config.yaml
encoder_arch: "resnet_bottleneck"
model: "image FSQ autoencoder"
dataset: "rendered scenes of coloured solids on a plain floor"
train_examples: 195000
image_size: 64
crop_scale_min: 0.8
horizontal_flip: false
bottleneck: "fsq"
downsampling_factor: 8
encoder_norm: "layernorm"
encoder_activation: "silu"
encoder_depths: [2, 2, 3, 2]
encoder_kernel_size: 3
encoder_stem: "deep"
encoder_avg_pool_shortcut: true
encoder_widths: [192, 384, 768, 1536]
loss: "mse"
latent_channels: 5
decoder_norm: "batchnorm"
decoder_activation: "silu"
decoder_widths: [48, 96, 192, 192]
decoder_blocks_per_level: 1
decoder_block: "basic"
decoder_dropout: 0.1
decoder_attention: false
decoder_upsampling: "nearest_conv"
levels: 5
init: "kaiming_normal"
residual_init: "none"
optimizer: "soap"
beta2: 0.95
learning_rate: 0.0043
beta1: 0.9
shampoo_beta: 0.95
eps: 1e-08
precondition_frequency: 10
max_precond_dim: 1024
merge_dims: true
one_sided: false
adamw_lr_other_params: 0.0011
max_grad_norm: 5.0
max_steps: 5100
batch_size: 128
epochs: 3.3
lr_schedule: "cosine"
final_lr_fraction: 0
warmup_steps: 510
weight_decay: 0.07
adamw_weight_decay_other_params: 0.05
Rows from block 7 of the encoder of a small image FSQ autoencoder, named by matrix and row number. Rows with one number belong to one channel. Each number is 128 + 24 x the weight over its row's rms, rounded and kept within 0 to 255. All counts start at 0. Numbers have three digits each.
After each channel's rows are labels from the 100 images, of 14976, where the channel reaches its highest value: "patch colour" is the nearest of a few named colours to the mean colour under the peak. Only what is clearly more common there than usual is listed. The data: rendered scenes of coloured solids on a plain floor.
# convs1: 3x3 conv (encoder.blocks.7.convs.1.weight, 384x384x3x3, each kernel summed), inputs 0-191
# convs2: expand pointwise conv (encoder.blocks.7.convs.2.weight, 1536x384x1x1, transposed), outputs 0-153

convs1.158:109119147121128132136138131139106146107127116134149130139117128140123123101125104110121139129106118142166131123108134094124118114098104112141141137122134158118108104145136140135137132137144101115113133115117143115129138122144122136129141103126126144099121110123146128116121132114145127135109146110111135107118130137152114107135127097110125099015141135135125137108127137093111105121128134133113108118107108129134117106109104123118109129125127114115110148115126118103141154147109150100122116138089137122124138107121132146112154132106140161143126152140123138140123147137122135090
convs2.158:123122113117096147101099109116117109128118098123109105120106112124102113117115111143110113119093135111125117109122093128113116098122127144218138130101105113116092102115139122118131138130119129117114109107155103094105145121112121117151117169120117109124122116092127109135146120121095111128115104107119122124117133103139120119145110144115128115110117110123119124120117109255115086119103118102124101104106140127124079113103118081102116102120115121108128111102114133
patch colour: white

convs1.161:126139088157151129106109129093127132105088116131111120129159140141136146119134167153130135137088100151082108113093099155096139077150115134136101126176110147175136130132147111124150139109107088087129137091132126070089176117133149122075127113126139104134179151151091104125118118119126074127115139094140128115143128107153123136124153086113109136114105128109159156109121135121063132114157113144168094076147120155146120133092092156114130098132118136129133107114107136166064144113108100160136099096098144109135095141138143110103143164136136144102108116157126160093159118130155162141
convs2.161:126127139124145164093106115129110131160114140129110142136117122124128135144128163129138080119124141120097128123115122111120154130148151093121147131171107153116132120115082094160151112122170093090116135127127112126129102164140103144094136103119117131101142110107103085083126179102084124132122102118094120108107092075121106107196104144121144113146114131101112126146116095106048123117155137135127114126122182101143073158124108116122106139123126076120140094133166124
patch colour: green

convs1.16:145214067120162114118154109124160087136120111134158135099106166108168123152183150141139120129103130117121137155163101171079137141174139102116187124121115106176140124149109158147119110137121139172111097187165141082143122138106168157113172099131147143155110146165111128161145127124095113127115127164152136108113136133135110121148138129143133177110159175130122123124113141149127131149139098122095124117104124093115092127152153140157133148097128093129124134131118113133077096116177136176104181149141146142122118142127085118157098134146150150128158155131128148118146139120158184144
convs2.16:136123137145132112095102118129131083123190119144128076144142115148144108153149102118132138123123126133146134135112103154121162152142118114144132128086147133129144120152139136106111139131064153129137113089157148149120108122142115151040147162123137151151122144109137129086153151167144144120131126105113128138150145132130149134154140112162119133141138129120136139132136150134086118131137129120134168089136097162107135115120139103129128146140134094163156133137118128
patch colour: brown

convs1.34:126169141141122124086157142158113100125166128105098103110106118102103116111101089120161112125122113126130106180163158129124132105121128092142096123139103149149194154077147159131142129145112064177177108106126116153091110128096092090106137131138172122124153159105113157118150131141128114132147118120126120149111112130144178136101129165145074151129075112149108133122110154132115137164127116095123145125102148100118101144152123171122092144133156166137132119174118127098150119128143118148120173079134135162133139122121128101092067108118149123141096164103107155096125091161120108128
convs2.34:105120135107088149077125131100133150147144151111126089113106113144142121129151162099171124119122133133148107127081149092135109122133138143127121130094144092135117106132154130173124115104080115100118135174103114107092136125121113121074120111124114126122116127161139126110116135118149127125152100192128108163158098091122125122166116104138150115117082138118106102144121138150160086126114131119125144087138096141122180138161099125119108124114123093145153152109102120
patch colour: brown

convs1.238:099103139151146131114175126114142162117101110129119120111158122111133108101142130167137129151126096114136082102131113130161147115091126116127122140111132145090255121160127146139114089162117114183119087128090137085070152160158118135122113137168145104157103184095166158114136153111123128098138112149157083164097101116131116131113146137108120132141158156144119139142143138131094135129135095129135104055125143131150111119105161142124113132143116124118132113123140122066161140124125108091133108103155157153149101118138135112128106121050158118118149132086126142111129113117126135118
convs2.238:146169130124145152134138106110125136128240125126102133109098158109135104130120127136115132129104117107110127098129087135117129150150103094125119097122102126112156121126123086089127124103088095087132125118088139107116153140146123115108110124121133140130131118117108099103092104149135112170163093255134132126125115146135087128115098166134114136124151136141135094141109103141134117133067150114104182103139136112098255112129134059104124137130116131134098148119110085
patch colour: grey

convs1.190:123255122167095123154117127118136090120124138147147100076140139099118100117101118151170116172122141097109119049126095117147133119101129091152125132138137130146098135114083143159141122159095109136128116169139155117168081123134089142152087142147131146104146112111120111141127147117161127129142141109119128120131118148156157145137131130132106143105084060124110110116122147114139111133143120106098135109123117119088103113141134137131167108161110148109131175175114139149139110156125162151157111089139113129113155142120151163100115138118118137152099127069108140129154114128119135167
convs2.190:123125144138114119121124142113140108126164162121140149134135152132125154149153142110136083123133165116160124132128129089151134128153151161121165142119151131124140134132155144131184131112158130104118147117145139149128142150129136100131124138140155132132141152134119130151125131118069139144145153145109122142115119140140172114089165114137211128182074128120113133126128137133102172128122111143139134095148135137111124147149127133157120115112124134157119110116095144
patch colour: brown

convs1.144:098163136133131124129160120110090126124119142099104127151182127091123131141120114117108129139133094101100124118062130168141120100086141123105105092098097150134117106151120126154166122110123116148169141117144120160075131116161101111117084130128141117107132144109132105118122144114104119160130108138142115087088121159155119145131146121149174110062110097142122113075122127121149086140134110138135113094136130102109139150131105146133102151134129155100144181125170118117138111134128127138109123142109123116131105107111108108156114125170117131103117099116141096108144105115107138134
convs2.144:134158155121097114139122080157123186174153146161136130113147093054117114097120112105128115120110108147124133144146159117086103125240130137138093117149116137110072119100114139122117108110151111145120134169144110120115079139124136172159122112120119095124100107137120135099111108107123072125089143166134128125115142098129112129173139117097194104138137155112107114133120142115127160136123126139133110094101144106119133140113142126109143096131127147125127118091137109
patch colour: white

convs1.12:123229122123112108139124093151127129131128148139138110136156164100123097145132093150125147132113146141164121140153125125128117126124146128127146156147143126131136119131112130155120125123142128145112112154095123000164128149106124133134107108118161132166096145152136114168130130128117124135138122150157148104115105160164136142126127158117137115149181128100108160135097124148118114140130125123187133149147126134113135137148141122123098086140161137145085132104144073140150165143144155132133149117141119140121136093119116174137092143104178112146115121130135159132137111105161120111
convs2.12:129140130141137079105099125172116160132116113122113183121129131112150090167147092120119172120122113089116151104105129118143132170169099161147116118098120127137094115143136122081094117143076137121135199114109128155102124128129160127117124130178119126112128104124150129130120099140128138120083122151124121106103143121136141124038064052133125136159124159135154153124109120139122094153126117136134140086148106150121150078154117092121127127133112120096141099129107134
patch colour: green

convs1.278:125153118113143153120138140173141144107127104174134155125123140144116133100124144163185113091124155135142129159145134105139124115117122146131159146142157141123132142068116110132143151114137104110120126081134136158106090132117152167154113162089111115143137140148130139145118085154083105122111114107079128144134148111086112117166115116145146110130121131126099114163136116164115128103100146149172150115136085154140134127127121083069177138144100114128116135102137140157120120116121141086104120118149154108132133162123154113139121139205095138112173158129116115096116146125153084138
convs2.278:119158119116167162124086124177129193071107116135113133101096097120119112136122064252115145147120095101141110107118108130113115147115215101107136147090127145106082099149133116124115119152093126160139114127091113103132158158137140117143153097131137127132122113115112127149151073143111137135149103152083135132133124138137098125113127115159107103124197099101134141130122132111110130117146110134138152117145114150157151112170139112103113143092131120120129111120128106
patch colour: pink

convs1.51:142082108105122139137115137119124143101121153131151140141136139119097171096095121156132137150123136151128134105121120124125118088135098149107125115101114134150093139111136156146142147116177103136162149120198123068109102139133157180107129120119137120123124108170143130138115139110148129104110133114127124145119173147108147118076109103120141125161135128120122122128129130104139124122166143160138059103103159135105119122124142137132101127156122087080139122134124139139157138132208138104130154113119126116119139162152099123165125153255101148127134142121116108083123142160158140096
convs2.51:141115128162133174119099111151118088124031101125112083139153110109135118124140113181105147120088116130135127123152076158139127122095190148116157148132106114100149138138131095104126134139158118143122125166106080142077171111146120138188114043129103127133107136150136147159137115130149125140047111139145142141160140160145123118117172127137079094095165139133151124117117136127156144117165136141119106141122100141127144113102142087136139124138099138110090140141131122
patch colour: pink

convs1.243:105123110088083106156130109136126131177124128139109117104143116146102141128140134108135144187126110138124123153135111123144099145116150097093102120124138145120094132149120167136168172165113144126108112113141123117099150126132147120150136198168131169108151105147156150125144138080148141142126086146127160137152112172117160141166109131089141135152147103134119152121160124164086108086144081124078094130113158160136143125141130106092079078125137104137122119161141152119144108127152113102164128110143175110160179144151134120140115117168171138143126125098182144132087126094086115153
convs2.243:158148130122102097105140175088103106157188151157112116117127123127125104117130093059125136128132157162122111156113113118118121126170082124157118111064147125125156109092130132101128130137074143115132136153111108110114147124144092154120163126122131136172183130116122139093116124144175114136131121103142116140116127108130129137129112123125138120116148158144141104156129128144108150120088136135124124103161155114130145131093139157144118143110143155124158123126134158
patch colour: pink

convs1.367:121150116151113145113126111113104131155119155089146132150133108144124145095135103106118141137135078160151144119116128139139092103111133132100129120131169155174034112107130117129134134161121152105115113112095131177074139159123169089151125127111153123153122103134136141157102119132123105101149143149092139116127154108104110156161176123136162147113142171130138124185137113146128106112151128133113119111137158145137129125147112118130134129143077083126085153133106160142139140113120141122144115128150095115119129137121175109123101098156138142064128119101153084139136119122123153179
convs2.367:118140096122152136135126112214149146104078114106099163104133094068127095105120145150147154125098107092125118097122081127129146162071137100107141148173124176111123100116154108159171108144197133150139142146141132129157141106111117138060148195114120132137115105118115104149188111169112158127140097101128140142143152166151090123137215139136217128121132137146158163147141145115099128121124110123144161137138134151134096121162108059117144123105084119120113132140143090
patch colour: pink

convs1.326:134059138129155109121103128142091150151123132109187135121124134130128120130098129101084123121126135113113147129130123136123079117133112152139127095098104130116062157093089132112122123136139115122109118118135123066117143134151123132090111100152140119135134080120103154129144151135116117094128128154128089126151118113126120114079166128135117123154104124147140106123157131129147130138111137129140131152095149182140099125114102129142112136135082135115136137116101160113108133159143148089107133128119132113137143156136120122099095118255098131105119152124103125151113131136119129094
convs2.326:114110104109111113143090131131115121130131114113103120119227121109121106121110120126128140114110121104123108107131085109090117096128122109105116113131105125130104087124115099121139121144138128149107127122148123104111130126112113126110094127136110107109119115109110103091100114117101100139161105113133132122122120111116115132103082130090163099109117110119125127107109117102128149124127120105112099125101130121102136111116107102107115118104105142087133102108122113
patch colour: pink

convs1.370:121222137131159136097092122154140114097119122122096150112115141086163156152129160109117137059167146123101134132143116148110105155151159107144163139125134125147144133104167147170142130149124089179116126143166133148142127114121134141160130135107154161169137111162118163125153114110120152084148135158111125182124156131144179110130105120150126198125137149143139145114139092131130171135125149180149150142114136148111103136131110122152119153095171134168139132112138084155165127118121140176119124168148145140138122141189104131111139104110097112188078118139130152101140134114093127138
convs2.370:116156120128133126129144152138126148061173135110095124126160164133136072155141155113157140133118149145131136143143128137106120148052121137136125094133139137169125126177123130128160124122118120116122123146125124098132104138132148119093122181139130138128144128149155114188123160157059142149117130159111124112127136136127098132133097119116154125158117147146128129156115133129106131120114131133136185077145121157126147112180118143131122145118124127123135156131111121
patch colour: brown

convs1.304:134119152104148150179120120135103131124116169133178148104124090115142102117109125145116092130111121147136124142140125106115107150178148119130114127061110123184149105115097119098116131106157136137116073121139127151112131152093136152099123081117156088117133153141118140095185108127090160119099089130144117157120141104114135122152120137143121107083159119154173126142139115107140108142102130095161163127140122105149115129160104159129112125144080191141123133113136071107096148110118124132138141070114110107107128159123128076157134128059115137099174142116117115143115066186129135111
convs2.304:152138163139137182125126150111113202118167157150112101134118160121142147122123182126132174162135106138160131124130094102168166150115194119154103136143124116142104151175128104106109118131127140103130137177159082102123148164157160120103150110128122128127129136171146087145178136165077130127110143180125108151106151154110127112164173146133139141119076148155146156134130149170123130127117126147141135122094134116130133185145120121143130132148125089116144150129114126
patch colour: pink

convs1.263:123180150127138104123099111108064126114099146143079125145128102181104130127147130129135107119115134137117127116138129120119126135119100121139134097140141134127149134124148117102112166114128105130145157083147155141095160067115127115145118170160122125121154109109118118156123150155093122081128131090147151136131161090127138124172106138127100117116114157179142173109133117158102128131144120156145116103173126128129146145152115096151134127146110127109149133111151123161148106131107110118116135130136101087142106119122092127140150122122106116137115133178111091123119133116099125134
convs2.263:137104137112099133146155123137096086132167118133141103155153123114130117157122124031120085129124139132101106102138098102132112169105062145130077146147124127121172112170126095115091142123161136154117130164165147165087105132139138157074128223137093160111123111119129107091110120149101131150132122192123117134124125126105120157099147112137124085096140123110111135118149097136152151112098107112119101108124117129142151104102111134148119109149130095110175109132129098
patch colour: pink

convs1.224:133195120121158142133134142121107134093144127149148138115105161122119138091132155107145183126118107135111100107095093182137100108132139117153156134130096137166155125140104141131097094123102165177134130123097112202142125117143101150092117127128140158122159153132125104166127155112116102130131173109096159117103143168145130102121137121165143143120139145086137096125166089124122106098143132148108128107113157134151119183079153170134148178129123111145110096152110133137120153129126158068141127073126094097093147135140113150142120097132116142114139123134128083087164115129091136133
convs2.224:152143134151105140124123119143130076136155121128090122118125150113149099119141129119113135130104105146132133112138108119111116128124117104121151138160137119136133113138129125160105119150123110101152113123108094098139117116131141101118174142131154168136124124134147086103118129159084167145151109183135146134145131139135107110095127155155124129141114147147155107141146159116117116097121127152144143116131093159151189166127125069125147141143143119148145168142139114
patch colour: brown